config.toml
moe_every = 1
experts_per_token = 2
layers = 12
width = 192
learning_rate = 0.012
warmup_steps = 140
Rows from block 9, named by matrix and row number. Rows with one number belong to one attention dimension. Each number is 500 + 40 x the weight over the matrix's rms, rounded and kept within 0 to 999. All counts start at 0. Numbers have three digits each.
# v: attention query, key and value (stacked) (model.blocks.9.attn.qkv.weight, 576x192, the v third), inputs 0-191
# proj: attention output (model.blocks.9.attn.proj.weight, 192x192, transposed), outputs 0-191
v.48:462511495490440470507476514527506492493461534551511486496549559524502469427514515560566524440487478531557511513489494537487530505542479499517565509490510508493451472490467500498539507467429517460513552547474524505500517475462539526471540459484536484450504463448429530419467502527454522532503455482490506496546534468488451510556501544511483512522491539544492536504519518476520505535514509467511486448448480489469532483462533498519454560445475531475495523508494549541497496495512559515509480539558516500511520418484460533572503470548480483499495467494499523482450502461464558456
v.49:420488428533535495536497498522574485498492506536417551455456505466529476494469481537504538503503483460536464542550524507501509476470560571549463538485466482466500491491496507476537439455503478527490474502509460510467534570513510491438521511471503541521455595503492494459464514504478506482493491560510482492486489537490463551484479535493539531513501444489548537461522445480507519485488489479545452501533493487471508505496440525513488517524568463542452449474526501543535529489493470496540497482495509498548483455545509505556474520470390479494527554514472523487506550446497518505
v.50:510531511484581497461524464533466495519513450529467466519496521447485540526473540445510543535498529502486499477508610475501462505507517503470503477450515476512455462470588459500485551501506454516471518543448435459504533488526527523535560461486470543452459505440509511507491543526408509554451527424435506490471484502495511488550533533526478498489518420498502469464508441573468563493501535515509519444555414525421533494435503488457530497533533497513545492457438478531530461475478567516513507429487561482499579521503491435550546490504500541553528536532547522490510455531547495506
v.51:453498563419505481476463522515455544449505522458464492491464569606475503489532502489503476498482529518580550496534517516471529500531499466485559528496461490439444536473487507517483459509453518537496577560480477492495525478522516535538572430469546441494530429537484544533502478511453510494489467480540537570467521419454477524583481491510481492509521448508465540564515490515479543512468473509487512459488458504525550551449441517473414480516515497470452548482474533522534492485459516625487461472544522454501533462475504526544518474472501513557489475492464446478527435483591565504
v.52:521476476501525492494535555465487480452480559494462474502499502446499489518405517542481469470495477551471502449488487514478471545501500502559547517526541519492533498467562466481484513547511514442470466514500471491528545501465523503444501525544496513585478519422480505466553509469462493498462509538471490461514487498590500508560476540512482468503546553531478486489522528484539534514507475483425497496531511610510554479502542530539528477472501494420503443503547501510506476503486445509484518506547462545497473438475467514514507505499498481482509508518499483481486455456520509543
v.53:517533512484529497436539468462506451439464511523457547523500447519468488511521482462479574437505460471442458471464579533493496493504544541530440555473488534558434564504492461485505484554475489550488518495476515529510468477410482511497461491449519488519469476490581520514461513516502545488504539519501453430477511518515568455480491470505493537498443567587473527488517444517542516489499495495470496518516489452518510482521466491436481524499485484585493450478575511505540569509556442508480485548460527482561452499519467536557491530470480532522524574491467497474483571492470522509
v.54:536463449494540496462380569512428515447527459478451457504502500490501478495482529490502457428503522506486451516456541504486515521553496416485572508497497461471493512466547511439522547459551549542474525563517496508538447480517429458433533458522512513573511439573439486489519444498391563555546489485473577496478601438506550444527485454477492511449485459530485516513380462461511466490500503532608498472510573483575544499412507507482544426483522548497509572536452548455517557510428495568560489511541471546527480527443469496539485491519490568470542463483558506560507507494595553487
v.55:489406513504439533513397503479462492475519508479543513540502523499481530448466499462490551550423518473542427589521530477552548466502599514494459491502456480513544528585525562528449452488413507544466458455531600466607429461424502580499491586520463493530477562488509450563450544507487507521497489476521558512526487503507411526589492525427527439508468472475566477495484495509569510488480554578454519488473490430510500532568521458452526506492501495555510505541550496527461508438504477505505495558513470479441463521548509522425500537519401443428454551446574514516469474535479475469
v.56:533475498494512511488464500560507511447494522493520497559537503508531497485523570465606466440493516485473487518509548488477554501508563526462521511508551529441510434539577535502461454497492540474463469469556546468481504519517466459466440443582458425435405544548448476476497489514569509496486453507485484562495523503460488510495527499566438456523505523486532459525503516538543504510464482542519446457495551550511542534515453433514520483504486500483557482589531447483464506509501424561527526515497482506554489462518548592481497494539464457429497547504541460481460542506419436531
v.57:466550451534481505450507460520470535526512502541477540486473431471566519511480512484472487557451508422499481480490554516535488504475439547519550535584450533473522490463498448490520483448479530479501464493509492487463525589562549517524485419482527522417494531490476445497453459471498492552430558503480550492465481475530552464545500499421508476500510517536498502493523498500469533544492491435514548540560516466511471500525505495518471441492537505563492481479454471481483516500507588480469520488471488553544459542541473461555601558507534492519461543434468493439535523467468498538
v.58:575532572526476513547564518515479509566530448532531521497554506488525501478447486416580466574527430466521480462477490488429513520525531511495490457505453510469515515463473468500500479489442456514463524481494437494560513557573509537487499491505483554513430501420449500474524600515465528570530525513492519556503529497462445513545529533460476458465476449467511479515467433469562454543453508483503531468522467418491480493452468456502432471446495495491546534466518441508535440514460558504520499407477607486520538512517582477609581507474455540583480450502494475499502537522517450521
v.59:503486510467586490456491450522511499469457462445511441530449471429477565502478507562526490452544564463480551516528492504537542516517532442493521540567494520423536483545477511544474474452471482522456436532555502461465539479515419424442474485522498431519461549554480464525501499549525461493476473504483549544489509571453469520530521600485538517551560464479487427488470585495541495496490479518515510559457502573482539473497509510549545566487523538475518496478490461487442476498550500493546522476517484452501512476518510487481476517506515518459490541485478458525483436536524485517
v.60:575516502451479481525480510524506523490492550521493472571471501537465482428495521477431488458507503504471605533483573502569522455443507506500501609516507466529455467527470472533540501539471493539548506486457517468532482498488544500512479494491508544511551480519524470498566502455546488477502530482460496395439468482497472467537476504480458451525484498469486490473563543533468535460539505510492478497543564511555455538445454464484475545413497580471508527525475524522520503482435548453513492494562460424518485477518561493479437489521511529549497502505488540530463451533510486475
v.61:545467457485523520447563474514533485450535457493524526508485526510513480499562442502578548516514510496498501500484465518440511558493525481481520449454468452442501526511533497543506543490469522562523557508524484490517437501550454515498529463513477531480448472461472463483451516535512531497533423576432492518514524456518529505451505448462502529542483465433478472504513515532491535525512463533504498510534504412491512604508476575513496488517547529482479552520509416453576524530482515499478488523525486454490435478536496536483505460479538477561491468491516478524500491569465505500
v.62:520505467536456474466506459497428537516467480548497475581482482452498489461520450533438538467497496457506492520550478522610471450460512515530522484514474483491535490467500498457528531506490541454549457482526548509496401501491453468452524549465532510500528470596467508474488452516466522498530460515451430460507474503493529488530568503555468518448479452541528495525507421499434508461517481526529509548500460496531572448516496555604529527529484516492550495459527478536582505496566445463516478515509459519463475520472492541452422462486444478544559489553539519517470519533523487524
v.63:462509458486557490470505491639508476535496513532533436472514505480460473546510474553458442509550479534524600489476497581519476533451438524465475492499519507480552549471526484503467505503509499477494523487483464483448588463517514498589474411478560452437503518532476524510506527447542536451525416481478542482556483458465506462425541549488376490426502488514527506493537545521494511444484483588473479514416526506532554488522495545510449580473539550519544556550502506527543465493487529497424442522554562418467506478532507498541419453507494472521528477536500473484513447468476494565
v.64:535448424439498456492540493462503466489538500519505473486528449495496530458571444535434504505427539493489516610541487468508506495485536454510521508479569481466443544594517511426432414521540484527546460530485463539572452504500543511564525441468484425490534538497497517469479440483496487475537500511520483548509412616494466512456512456416511495562524583493532512476528507474531477490509518462528464530555491539463509537520470517516569515438460523480425479501452463551473514516493564485464497489475462528502572528395472451477486452473499506495513496510565489502515517489462556509
v.65:454531499512448489521490493545496462484500521465453493537443536418557470431445533441482563478475496498551504556502576502457455520468591462470502480557407435487533537518475473464462470493465510527484580530519498570516446481499452463547491516545470449535542485508447533473536468462438524516499496524472495499476491465563473510468486573485588479425523549528543383557490538487530527479493511539540493518507539477572489519454382512445594536543565511455391464484490489582530457566550509527481512506547479513487565500439508462484495541516531497447496472553467483525476448509522526584
v.66:467507605500433540498545498514497446471477486485484485493595471443499492574438540542482475532524437582460428472468388531502490468444555492578544509552509505531404589513519524459477502519496533527540468503478534489527534561507457508463486526420552479500570554518469490533448506512490458474491506408524435499442441543541487520380564544472500510501467507481489498487435497470527515515506479498463430559500540459493558495467563474524525503488505487478570552510550556564461514429529544466542507526511546474543479547503445442481564489508492490518506419405482491504508476513507454493
v.67:557549512554511492548459572520496492464490471434476457537526511479501491511490488457430481486518518524472502501510438458483450516581553436483471473581486461493580443438491499548459595523539477494400509486505462451464536476562493503500458541573446457533451511500490492511464506508465520506480445516515530447458480529507491471493475505521578454512550525492489470540522517456541510454471504495475474505492519518466468602476448496500544467509516510455508548453513448460521477489556489536508518536486522501569529526531551518515546539537509511442555461480476518488530541505556551494
v.68:463466521462492484520495482527451436489434535490525466500558538494545546548421484502532492520515475537429490563530516591504466457505488456435441518520491501559479455442493505502478471447548540500508469476475487515546510569472491453434521489491547490497459529482497527547465508534532455434524521517517484560459502509486508489489493467576489494545538484531515483489454447467484598474530586502552505476455458497479530553538567509502535541431536495482558467478501459496509493434487511515521523426529521402499536511563468438570533513510518485541505477480494519519500471544536445425
v.69:457478478543463506513534490463424435504568471521451510480461430441518553515457469432453545514494477475493423484463432520589474538468595477514520490518550412502447509535481496472615512476483577491502441490507488499506464521504471551493519517475505424473607492502477538497567452562510410454455495503549469524462525529409493547513514530546567438541474459533509532561514550506546569476451496463514557503539475426528548552526390521463527518441456524503537522507443452525535564505495559441549519435508552453540462495541505430501577483523517550603460423556489431542520463486539498510
v.70:500520497462571481482483472539482417407442492451504574503490538571524457488478577544531428491490469567544507500499460480463474472458494476523563529454596549566491506517579454540453524530555520492471542474491573486437533459477517562548443515479535544614502454458559488514484501587537429511528485523442480507515464490427544493437647493492532485492442512549492405552457518484505544485516493508543485454450490476501544479489490509479543478507513533484469494428558545523550550488488429522468544518387576480461420462537471506469468494463404498439513473556509496479510499455454465502
v.71:523519494553543442495472485570461450436428500459535553494514472474446483515475535561542474415554566499526491467457489492523490441563458478562509441504514540493486445466511489448536524415530515480431520450528521489497542474545483491492517512479507531508517504496505461500511594439564523541448480501502445535566525466524489546434520424457552508493520489516466498535477560480486583458535475511539483539506477539446533457482477574506478556452536459470481480504470472474486481504515532515450464432505549500503460553540500483449486480508454539440474614550528532525427519551578507456
v.72:502435494511466467448587477441429567522539465532478486568512462524569535470517426521552525447554495542489474496469542535533553507461506535508507500544530519474534513547491629454424523475474372500479480513550447491550485513465457503485531516458446341529502526612459501566539425515508596522545446510441514429497533454475531493408454520462500502517492505451531531548496547514541502514504444538448497457485575468501486396514511500582476492580496499491510536464489489468504492522444490485595493523522513489562512535429486564417510492495443491537503503536437513549571485492391485484
v.73:518525525469520554511453486520523533505451529482426548486507452528562477476542496462573540558550479473509509507462500480499538549508522569455517507535559435504486486522504496444579503434548495537509495461468556447504542492544587462537473545512535499509479487532490464433435440468522461473492445496530479511516503516448517524501490486516498520478466469475535512500493521528485490480538486523511470531441425505394510493520431484531530470480510581512498464549561449469513470436530474511530522522467444519446561536457554377509445538490464500413498520519544524589500511472502483493
v.74:426548541462475472452480509509484437511514421538511529442507468512470509549484593486480510456496467471501500397468462437517445500449480478457544536450542516531468512455523454513632439545486550469506442564490484538490548482458479523501472456535564553467538530499529551516523534495538422512433530505564512449469460551502535523452584449571465472508478461474596540488513458546548556484457504451516498493481472475470540508541471508516475518478477504524506529502464555565527540457515485481495519442477574534393493501477516501516485466547573476538512521514515479422546540500483549547
v.75:536485481485526490424577463476510490449486529551563543506534511510527510468493475512482465450486489484517490447558525434471452574513569459472601508482546497462506517551529470469537496486472464429512504505508455477446534478516535579466489529426477539492537483468519440525499511514566475545508549468526542488481517502533495456434545499513542478496470558514488520480472425555522499478557484545487457461470472503541510554466542497443429498549485574563507499567513564509462484479514484533476541485470488456509529488502465556437449514528500444463523554390497490480455520556432474491
v.76:485504487559464502430497478576514585495458519446482503497520523507577507460463467566497458506481453555488499493498486546482451500511463463532485477578509491438574491513514568539507526458521478471529501467459554505557510477481516454524510494450513521502518434502482475518448502492518455486451455497479466482511528451559529481509529469516482529627524553494406448492460460472542464519492575524544517499463562568497588443510465445478512578508481548521493547485557495460403448459521415511522477428497476517533462472501540482536523520544523529426519490546555527440494504497534516499
v.77:451520466521557463444504450492481536511529518504433466493594417442439475568444488541467485545473491499470475537491505515470468445503479462512506508576544517548556518545519457485488530512473459453519480505564455475468554464504484473514486471533499498520506539455536534566482464535483507493525492519475552472432468450526558513439511486467528486488525487452506507520506475466478475520488465495534511473542512501478518552501460531535518475537533486479503522503526529458489515526489510529543539543485508428544533518491451532465503501548522450400472480412494571465506496596486559540
v.78:439519520446507524482502500522515502526522549508504493431514510481526515517451552540550476482470461463500492491507547512497519540480464563487499507473563514544476500508520479506513513468550453446533505475501526520495580447492508511522455471477478539487518519465524495519533533456515437459458520382498461477598509405511435501550508530572473572538451475522463514453441478515512429492496486450564458517535529524454533431519429451520445526502510532461479463581492561522443472519512493538489450485520525556459536516545541528511512495509577475442516445532524507460502467481559515481
v.79:534518491552462560567476461458585528495525594476538474549521532486519557584513467533510574448464517497563439504521401466472531500451524481460464528529451416450478505511534516509441537493503520533498507499517521465560474457577496497490507466505525465494524466617495427489493472426509573502488486461527470511482489533474461507483488540502518469509519435452480506539570484498473468531490509538441441535496517524442502457510518454522559561535509475431542476462491522513532440587458516536455497556477454470490486568508526452481504492470533511486452470529466538516478497514515482477
v.80:482448504530494481475469443468499520558445484524488500509507414447527581527454493467476534472490465499533533489538549453539541510473475498483557451539532528506494470461542507512540519502544474457515409538485471509482514486498471437533519513500523501539533462480509540494478457567487447479522512519510502488523537452496497406446499492506498457510520495504464490487489508558507524495531499537538471451492521494496522502572475514530508459509528503518538551520525549514474483481444476475568520453472521535558524515486508550523461515525519491473507506481525510522554479476419535494
v.81:559498522549488547514525521480513479527524495495399440551474503488512429571539511527514499559475572494550567391468548505463500494552460491474437516456486488481499477506516481470445526513493491464479509465455509578525536551489469588475553449490486450513449491490498463500509538488508578505501510535476560469578419508581494497532501502466527483498527538484525544491535544500480482562524492415497452466475458476483560459532505530558483524393508442498517479441488478510516462486449553479472489468528450467560444542468496443574494536469534465511540466565501514549446460529518527501
v.82:521525567546489479565510524484486472513590483497504504534513556546506548499523459465487576510536456499494515536482457534557483495447551461479472517526466395414414549448492515530501463504487452513481478574394485569475415550490449578493517486441483485520471554478471480558519526539424461472496493457601483501534471543453496514506422571485560484495474471483554508549458459487583489446516455470530467482518530453486464617505486496525524459467528477569463470524460532532462519507568551446527504481520557485529455455450507481564530434465454549572464441488536444463548460483548466557
v.83:527455495468486487435524526512524554494574433468476494514492524506548479519472512392515484569489560478530509517548439501532520517501583415524431550470573426553523437506471440507538464530462556543456572523503441531490463490554616486495507518472502482482547590389527527470520496536550387504452475478527450502500468562512515523563530506503536479493528493540511518470508533556488523539477438443553543525486536531441472487480492430460568483457496476462457542535489413470568501484492473530414507460552460506439541426564414485476568459512485443473510504474508518562487498519505559516
proj.48:436510476547513499485491491498448505489573475518498518491509513539484514497473497513483441522511488475533466456517452441504487538468485468519544503563498457505547445461547469526498519517515494445512495455502540522462524511501533506503534490522543523567554562517568485529536472529527491494531527460565471458480454458520541551495458470440520509518519555494480524511516527495494444487468522513492511495453505474530501449482498503524501498503543469473484474499511416544496467549503475490468523455458459510498494483597483513535502526506531539493445566519498490488560497541549456542
proj.49:494550489544480495458545478497534493481505473484503493548525504554521472490532499518481469514482575542568522492529462475484510514451539569452546499555486560521508452442486476455418509546552511478512494447520483477547529478499486461456519516471538496544512493483414503506562475484507529519478500523471509478507429527520498545538512463530483514514472496501432463474513538478437547452455478456523517491464507482523521488511515455566494442524455534525533452485514539466440503520475525464528590469525454538498462512516509441483510542456499543501483557516529543488479495532448477541
proj.50:470417534538467460547511460465562560489412515490538476506500477558553472505466418504519478516506501457520577515463517459534458494563524544487434489518498566462497508562462458495442538498448474548500492456618527569522461473466488463533493503478442421512491535545487511511542493474504536473484494548458483537472516486556493452441468514530470507515514589500534524534468502446508467434448448530539512468466511540580498465489474547474520466535462541487515526465551483513492536504481500517523500574541464474550462538496514483467497541491534485467476469508452525521499552468463489454
proj.51:549539449534540443448517488529503534547491498519521519480517526534533484485437501561487466491487487470481484485507467469437481526526449504463508509470468537510508521495512469558500570427516430422436505516523496526494523506461510479526458464482459474502528541472651506531494453470475533475522530514499503510494526503452422518445475510520570490504487540513464482527446481455520491480562537496544529511445519514477503447447518538529554433511510455439481528484555474470478489569527506457440444542549461541541512522538477467533527501551521521572515513499453516521481504549453468467
proj.52:477502536504552572544498521430476485474474529508519521498469542549488547544525487490459530535510454494492511511541506439607503536506530562504472501430503524525547467489488465521519489493518495517510515520491534444462499540522474495538553455522513484456503484579463427480461467554542455503484511471522552532582515452523502518485565441488499480491512466498427478443450536515550488495514465434449487489452509506501483467514492439466552561488485507448492520482448484516512522471449482487506458538546507489442517539513526551527499598525472472498506429526564506532561514483487494439
proj.53:455456509517491562588522490500512531503528563462462478472502496460494494473478562585490450492466525531589534552477478496449490478448545539490556472593458453485511525478489501486461501483476507513530479476425485495516583471490520435483562504518478467485488484502477439528527492487489459507467445516538487503498509459488507569542486469502536459463494452440505517546593475508515451487538470448517581521507505539520504515543541500533529511473451464560512476503473504545464503462449507431469512457556507525506501495415481512529464588504479506471481490518518419555522477480464541466
proj.54:493517530478426470482499491459533563486503529487477495507557529486474507536537468486534503494439463505502528492531516487522516428477511496584531471484493467521488431613497507575407587532450513421541559509483457627492452538507550560515489527543472489531560498492477504556490454505537503498554489485484448449463501524509466503502586462449518426545503467449490489488423521515512430546521519589458510506460469559480499419467524549476534463478533497456504549524486451502566487491487513520450425536489506504497527475526457460507586534498514517573440475530441455459563447517411482474
proj.55:502501490531491466516418555493572501448495539563480525484501511560499574485609572484480444415561500533474545504480518513501567519475525526524495472526529501504557416558507481558565510490470505548494460515495434515463495526496510494441441509590507426578427503457551522516475479412557572544432569501452526497447460568490483557480551499580528504514455426460429491526496456504477485553494488480480500553533520543469537487497451420584473444403512535459543451500487539471544510492527489495555543443519482542492483536419530427493526442445512455520473509390573490513457459572544523515
proj.56:481475549445492464533541549448464500538447542513420533444506478506491503489491530545384439532471480474473542492491520539542510457530474511596468509472491495528518475507510431478542484530548494518492480511424515454506464546479521556483440557523506457562555541540480508537482515475505532521524586482527514454472505503476508505469561575496493521492466477498439452469531499448442473597479499456532517572508400498501443494547456528535478586458568508518512546505468546518483482464478563469486512385518534493556516450445521561481475503518543494517445554445573468441458484503494549510
proj.57:436488439527515445520510521515518481479537470490557515518497532472523491481496457546468584520515502563495548464502528448491555442514499520481500502511520468506461485398485567518441461498584487526545457481475539485470507532462491494467510504471487531569508517520471482417511528466567513478521469430538457437509480547511437546509478452500466517455482537632538528519544533495526561481520532479512410486419486557448456503463455442516455505499425542510501488513491549515533538521454528549469474510558511541542514505506483534488500497506461521523503449542484571534567466469481482465
proj.58:474456491522524471464449490405519538434483585474492475520490476534456508525498470562464484415508492464501554434522484535500451474477505506455476533518540477482501491465525538541465554524493569520482512531540525513465504500455568530542521427490565451494420512512471522426511561477556446457472464607467493464463509501556510577418563491534504507539428514511522545560469448433459500521444521513559501503493519476454457462521573481490477480561533482493399513504573490503487465500582506526548564506501509528521526561494506524458447558504487542433450527459464542501527538575477458519
proj.59:532498546468498495473494510522485455491466514475490497481545512504490527523549501514450519517488505586540494492510545481478445495518464527514484505396517501528535429543564482477527484514535509500547534507472469544508425508486457497436458584517486454494557567478527535531500475442458567520515534560428513494530531489459511457441547446529424495538460498497486410467529481524510519527540472500510518446529434511543515443483509504510555446518513501491506481507530524452461541471475504444535491473562500595497503470492495468467555420505494510538493527569589515488447539492544495482
proj.60:519489507579523466512493503511407605540530574505515520474469482416502513562427508453507512506538513463480431484458449468517463531507464520464467466550515486524511533491465491539523484446462497512504487528507438452447546522543402548557466511522503476548473456495563489538498435514447560497442475414527521477433471578470510419471472572530506495523525530488480523599504472474489493527477521484453526526451539583558541500509493542518534510547473521505531445496622515462479594502521536578470460503460478464468559447526546508455553459540518419442460466430546547556534506448486591534
proj.61:517507531515578445487493472532567535506448501510453502521493520498459535469492405464449457525452506496527522569502534475514493429516492500458512578487507491506492512484568508491494489531563473428503513479500436531535523515514549464537481487508498523505567491477457550528463555503497449511523556530498494502528515502466475462440481562570544509500472461502524504494571450512497511498486568511545479496493474558488493508540516461478527530478502410557508500552460533560493468487482479526520463487457504503455502606480475479547472464544517529468503471495490429504481478498543419479
proj.62:587497569526584517535434496490488536448461558476491485405520517511435437573546493449533497484483524497507582508477480525474541529518538535486460508489506528568517526582495442425489485538576518533441528479502450475553502482540521537493540432532468548522531516476455511517488490561540572485454436466431455530470482531480523532533501493516450484531521465443511495481503503511502531453493508514464581470490525537464505512560487564475470513449454414530492442469433520503561564509404483458509530499496508467512446514506577454537538571493482503520475473493518503422518477499501522499
proj.63:532536495483510531463494577511437529466469453439508571508517504465480443466455485489529453512547540437452507489495446523493507486491448502408511492496508517490506542484526527505523480461423449495508592474433468490534481476514524469498496469476499523565503468487570469461475522512494482557531551520504556460514500578504501426518405482600529571516585515551581508516469455431471490534531507517503528572578504518501436500506492546444532576532566480508482463510471497600510503434466439517487539510505449534489573451439495460496502465541559503501484486523494528435440533486510512455
proj.64:506530563446426546446438538533470483499459497480440531535477514548520514491466549450498518475514466549425448490521548465442487555527490522457518488491425467503428532474451480462602476525483526560474513481468540523469461511525499494489505447502531591483448502489488496447552432550456577519499531498522432454526596440484531469546491420557517469440457485472554504440456464532470489452544508469484532496443530559534423516504482479428498501533506471579536506525541479544542522552484453552497467574582508519527410539480475483501514534489480461575492560520496455477529561502586508465
proj.65:439495593445524521466544574446546534480513548503495518484568533513466457547518512546535484520525489471489476476568432523457559414446464533405498536492492505465514519493452495523544529488503480486481423496503494477499521466516554479515600538463530506426485512487462511540434455546456560424499495506476465503474543474471405512460429463524467443509493525494459524465536463431466552479511467540530453473484547529529493533537602508516518436489455551584511543522569475504535528446511483463476542439456532488570489491513496522420528542481511567527529524449462421513497502586491469437
proj.66:487465452495521484517484557549551503536561445544561520487519610500520498513504422469490516520519529434489546444547522450505522523516465492473519493472481477495509411478498433545560473413543459507501551503427461483566488464517523455457485486566523564508445495594434443560494499525497479501449524559468555440488536520479507541507460500542511485475480461581515548487498480452527465449440429527495465456501491506559495492504515472509504475539514525504500463592492516452545540550509478474542446499488479523457551482537512569532466524458485513484500521601483436493512473501466518460
proj.67:439484504499534490481539545520565560556566552499448513509485470467489513520464561492579421459499546466502545519474482509516562387424477554492494554474488491495503552446482475494541470466490518492499514460481484571529460490468543509519547462517497473485470505567505547533516507506484498469514483501493418509486560488465408457511476517518488466511533530543501490487540506512507485505487494547507520464459561575499541445501505522480446522512422530521509453569511495539533482444397518433449492508527512474526479504452498438482487507456480537548461582498461452463479480442473480500
proj.68:469508465511537563440488518537562476476532495543574531490495488461492484549535488505525563499502548442404450481529413479484498545507481504550546490472481490500553508481450459550543506535463463530501520498497486549521443444558416531524435606525539584534537492558449442467497538461495447512427445523500493493487534546466466482452496450545482451491464499519416534500526517506490449498522395513552500476531489471507540434453410553444557503516504494495477444558486507571467593589548456492455548517425500538470541499447506524474505524506534482444484520558545444475482480488520479538
proj.69:549554468545518484424505505534514546471464469530544522495571627579489505531446497536547521521476438477469520480473516510489475500504447477532489507477436454511460569482551457437509484538571467527450509533507568506517459524424551416557451509431498510366509488500493517466451591495560548491459607479444503485585501557473450542533482543523434491455454499509405546520465489464551511545477392518505505546503489470507425500510545535565542521437600510528503463506474504507495486497468439489479501471405498537426518550475452513482453554460547412451510501601529439423515497474463506482
proj.70:499438561478496435495502503476565574527527539518523448576573546525504466451472546451471502464449523473538501429535509506540518524522506466482476523474503539566532451494520519551507496483541536435510582581506459522524556498528461519522474516519471441467480473524605489433542485439487565499474463582498496463519537433565556521472502490538393516519481516442479572528542530506473502442505547520520450525552425551495562496491496477548391500417493515413524569477483484472467490487517621472495396460543516483476537503514595532495390526468511456497448465464510442548520494482456481518
proj.71:464473541477449535474490493378651494510483546534528427511494504421515490500530482431468499474540498460476541490567489454465559439499501515564498486513474440596535433581580472527464462545496451493531481546518503478454489504469504546507433519484517507538458550562486612583471472503550437521472471460552541486556489469529461467548486501530556501512450533536574512575556474542491461516504523514448455539430537483447516496422456480508475490553451464433525476470547482489540471501433509513496576492511546439473534504492540468523447574499482557467507534448480541485520432504489450512
proj.72:500522497417501562493533620519583460526461521476454563501511529535449519427476509449434532579511544459528516520480569460469484465474463496459558484488495469494534469403517436450520465528501524537486478450533535491457484442501591451519545436517567533466553408398502460475462509443432534465482566463507538516450551517476456579493466583417442513486532475493584546496459535483478507494499620431480523488481454514508561573466458475513574414430495496528526487520545536596548492563536532523467542535542458456508554533570520483529529511459508544494459525378447588464511451510559559538
proj.73:455472496443532462492546533500501478465522499544585483484522565568451492520525484434459458471482508535491510460462445540573505488413560454462527634491508491499528543528528511568505541467433533491488503513485479508526480550491458518480537434504486489522481420500503476466485518575516505552489549461559515482602502551508496428507545491432490488515505525530484438540544520474485481457447561512507558538538475462606404539521554489456474489454460455468491461504507489497474460507522486511391440556525537489505478564511484535495480430529517602507459492573508414461472512502445475534
proj.74:568445438559516453534525537511453468535455524431549488489477546530535466506479389526512499557504442512514507493578569460530435546554462465537451548530512442550500482576562448488534512460532513531522504476432539452471508492517505554480477551491528534461500554517532530513501562551578556499532542530488527526545426428487520569480544504515462493467479484518389508501510516422467431500520438555486494515563557467487512490459508490523477528522545505459556511423506461462421491471474496520496497522438488552476451472499494547477533518460518400514488479520510431552462539513471463481
proj.75:456484531538483474564455486528518499541465456463515522437450504466472499513486482493379579487498504505547477487439520516516547522485465503488524456470557496576463469423508484554495453507483536581501525527412516507587522466537485468495487481558528511521498582531563502536527514559555456504485467510464471518501478520535547522505452464482411483481488452451499518529492589477470549496355546522448503553487494588501533512465573396571536500506476474482518477465498503484506507527462586456448468500516562542586452503510464471555515513470423515539521460516456424549528500459477510560
proj.76:483434508430533525530514519461428515512590538541514531451518528481440471446529530494489472539519504491544481447506465527518501509467520457539515497532487507531462535494454502523478454515453510489500520556444417511488489466590446498463469543562472458498435553515517455547482528504441454451484462565554449494522548503535489513489454519465541467449510567514510510552532582504471455496508511546504464495466502520458463544571593465490449469460429537480533456502552549530526518506417504460447417502476540445518568511492544493498561511504484496536500556418511521504522546487473414523
proj.77:515481535489543516512547509527559514512480448496550564524437475481560521490493482455481547466586496525532503500480570491463506552456539525501555515479475484528535437437490497490523477404482540582467470431476533487539511492520477490560504496507546473509475542483536514458498541456449480531510476519508461565536544503480438500526408519445464449499480535581521514489531539537462500489490513537490460474453542549532543501489463462487525491498494512508485481468531506541479559491481497500471530485508503560514488496433498513514501469482499576557509533487480395479449460483503485454
proj.78:489486450531524494545491490442458462483465465513555550505489534490504388447566504486499523495551501511504493495517461531530450496486532412553549500537473520542516506554512435466492489492414551521500502531462512410473498489538491499436467521494502447523535532533538462459465554531539507553513490605576511487507552544480541500546531457468486494521496521552481468555494527496422542518500479531441436604494479476465503568448548529464461501548438507510547494498473507474401469419435557521488512464485474504535495567490572498497543448540492507500530494475508459477523509545491455488
proj.79:443438500480488527529533485498452460522479454506471527434526532547521490477455518508488401546557591508457488532536526543484532467486484552471474474492488526489549542484452461426499516512490455519514540539484459503520510549466494556543561443518505444496485501504469502533514460567459476454472527537495497474507502524517502455524492505479509543499544541494504524463433502529592497425541565521489553495437500533591452507475534499495511494463452482576455485496511453511556457433497470447455436511535519440545514510507412510542500557522435543535499441522485495517483491517466556488
proj.80:511530539512509519496491585565535487446469512494517540485514565536461430497564481512497472474533503520477468499487513460406477558499513448469479527501539495502517531479524490510488456461486553534493574454489544499499539412488492482512517491522557502473472529562500509435498551502507539507503519503491519516473454602492523563502458492499427510470488520551513482493479533491457448448473502516512491474491560513517540499523521476505515499534484543478505480491509551474492527565478501491448527468498503514412539436479512473509545457519488483495476538492457480532523562478473442503
proj.81:462540478497496515483504434474521476452455515452506495478521478512540503490486550462507487455486460513483471576484497453488503443496517536528496454483455605495481481575495537511537456548498482469554528542574549425480502455462478436476505466476462476566503529483447501537477517505486487482488463481542466546444515522485474539499552427510589544521499499540543506570506459560473556481518516507504568499513609433519516483468504474493561513551512481526508465484446473458417539525547439496574562507548517520451448480488477505485512518533476515541470502517493546476497493473462536488
proj.82:502472494486502495508482497500471510489495537554456534492512562514517533518507489495596450566439537481401483523516471474539559493511470477486500478530528426500447536554521423486528487493533474499483524375496490439534498508474575455513542466500530506393474468504400523487478488514477560500488555473488425431469466566546476534497516485473507482488505448529430577486588469453504521535436485482472548498512493488518471435518501542451502562502498552597486506512546471537609494523443416501562523473449522530526551519534515508577534537470578435556495442623499473452483475498422520448
proj.83:542533419422478539486530505442462491514499486516476560475509483548557586492449526531469442492541432565540467437397517549510464554594529511444462554466435485505475599507498515505557484500507500455457432511488500525502441528481479559474457459499480409461533500534515439512428504505479541486553499537555545538513572475474468414546543587494482480514502467460444451517460496477524545413478450518540498554534537594459492469499483569465530507484533569454486494416527498557470519486487449484560494486407481532443400572451568514539508539524471496524509501537559446491571562488557431522